From a checkpoint of a small contrastive image-text model: 6.6M parameters, adamw at rate 0.0021.
Rows from block 4 of the image encoder of a small contrastive image-text model, named by matrix and row number. Each number is 500 + 40 x the weight over its row's rms, rounded and kept within 0 to 999. All counts start at 0. Numbers have three digits each. After the name is the row's rms in percent of the matrix's.
After each channel's rows are labels from the 100 images, of 14976, where the channel reaches its highest value: "strongest on" is what is common among them. Only what is clearly more common there than usual is listed. The data: made-up road signs on poles. In brackets: how many of the 100.
# sq0: squeeze pointwise conv (encoder.blocks.4.sq.0.weight, 40x96x1x1), inputs 80-95

sq0.37 099:467504443567451517492414546492550407572477523476
strongest on: white rim (78); circle sign (40)

sq0.1 095:524527458470559461527441506449512520453519496508
strongest on: teal rim (100); red face (34)

sq0.6 101:564507453454509482523495555420453439509454579448
strongest on: teal rim (89); red face (28)

sq0.17 100:493470449508517485414414475546463429522507525468
strongest on: black rim (60); red face (52)

sq0.35 103:440495411557513444434478468511486451531536449428
strongest on: blue rim (95); red face (31)

sq0.11 099:489518507446462534529461575415482506471464535437
strongest on: green rim (66); green face (33)

sq0.23 097:457476503526538438452509486534517536540557480539
strongest on: brown rim (98); red face (27)

sq0.34 100:464428456473440530478516558549555472457447530505
strongest on: pink rim (70); hexagon sign (52)

sq0.30 108:381521491449472408403505524447507458499516437524
strongest on: yellow rim (92); black face (38)

sq0.26 103:425518455484487417484546435449501483433489451523
strongest on: purple face (44); yellow rim (38)

sq0.16 095:525508490461480471467439590483507498437432627555
strongest on: white rim (69); hexagon sign (47)

sq0.25 094:486474531467452496464518530494532553550485442546
strongest on: orange rim (87)

sq0.9 100:572539504500533522444541544485415506537493517418
strongest on: white rim (93); red face (39)

sq0.10 097:431508478540480488491495516482576479546413564571
strongest on: purple rim (54); blue rim (46)

sq0.31 096:477511492486495435456460513490596497548462522513
strongest on: orange rim (85); teal face (34)

sq0.28 101:372517503555499426444527467465523456497526450494
strongest on: red rim (76)

sq0.24 101:477511532512531463454532450583485579495491470485
strongest on: orange rim (50); red rim (49)

sq0.27 097:463506483497532515440533494447451500531572443454
strongest on: brown rim (97)

sq0.2 104:485436507476459445439521487540556459425481499568
strongest on: yellow rim (99)

sq0.15 104:419440473548481421541523493507561480495463545546
strongest on: purple rim (98); teal face (26)

sq0.21 100:495469475469520505514453504452545538510451516499
strongest on: purple rim (53); blue rim (47)

sq0.36 103:512460534467453452476494520406497455520500450547
strongest on: pink face (48)

sq0.7 094:422478467526532503424578476591444526490494485459
strongest on: red rim (99); hexagon sign (42)

sq0.14 094:504468457505583444464621506523493490475527483488
strongest on: red rim (74); hexagon sign (48)

sq0.33 100:481472527476620499480455515457518524527629544512
strongest on: brown rim (69)

sq0.0 101:462485401495477536538539544468567457508533579538
strongest on: pink rim (63); purple rim (34)

sq0.13 098:441463435493567494453527459450468515531502457424
strongest on: red rim (76); hexagon sign (49)

sq0.4 100:464501503609498519536491536478438478575532515434
strongest on: blue rim (59); purple rim (41)

sq0.5 100:435482574539518456509519569478478556519531577546
strongest on: yellow rim (92)

sq0.18 101:449458533567464409397484507532526577536474447532
strongest on: orange rim (98); hexagon sign (55)

sq0.32 103:458460463498542476504399468452514552480572455456
strongest on: green rim (90); red face (36)

sq0.29 100:462525480572511439498444525475483448556545451416
strongest on: green rim (96); hexagon sign (47)

sq0.39 104:466527446429503405491468475483493593414527514491
strongest on: teal rim (83); hexagon sign (41)

sq0.20 104:409526500540446426443446508469546407544460443503
strongest on: orange rim (85); blue face (42)

sq0.19 098:505432493450514439507520548532560474545488525546
strongest on: orange rim (99); hexagon sign (45)

sq0.38 098:481533495464587478522561503453452508449577558525
strongest on: red rim (71); red face (27)

sq0.3 098:542480500481540471456507473549487557522512547525
strongest on: brown rim (55); black rim (41)

sq0.12 099:508477492489473452463565466510489497465473475532
strongest on: green rim (45); orange rim (42)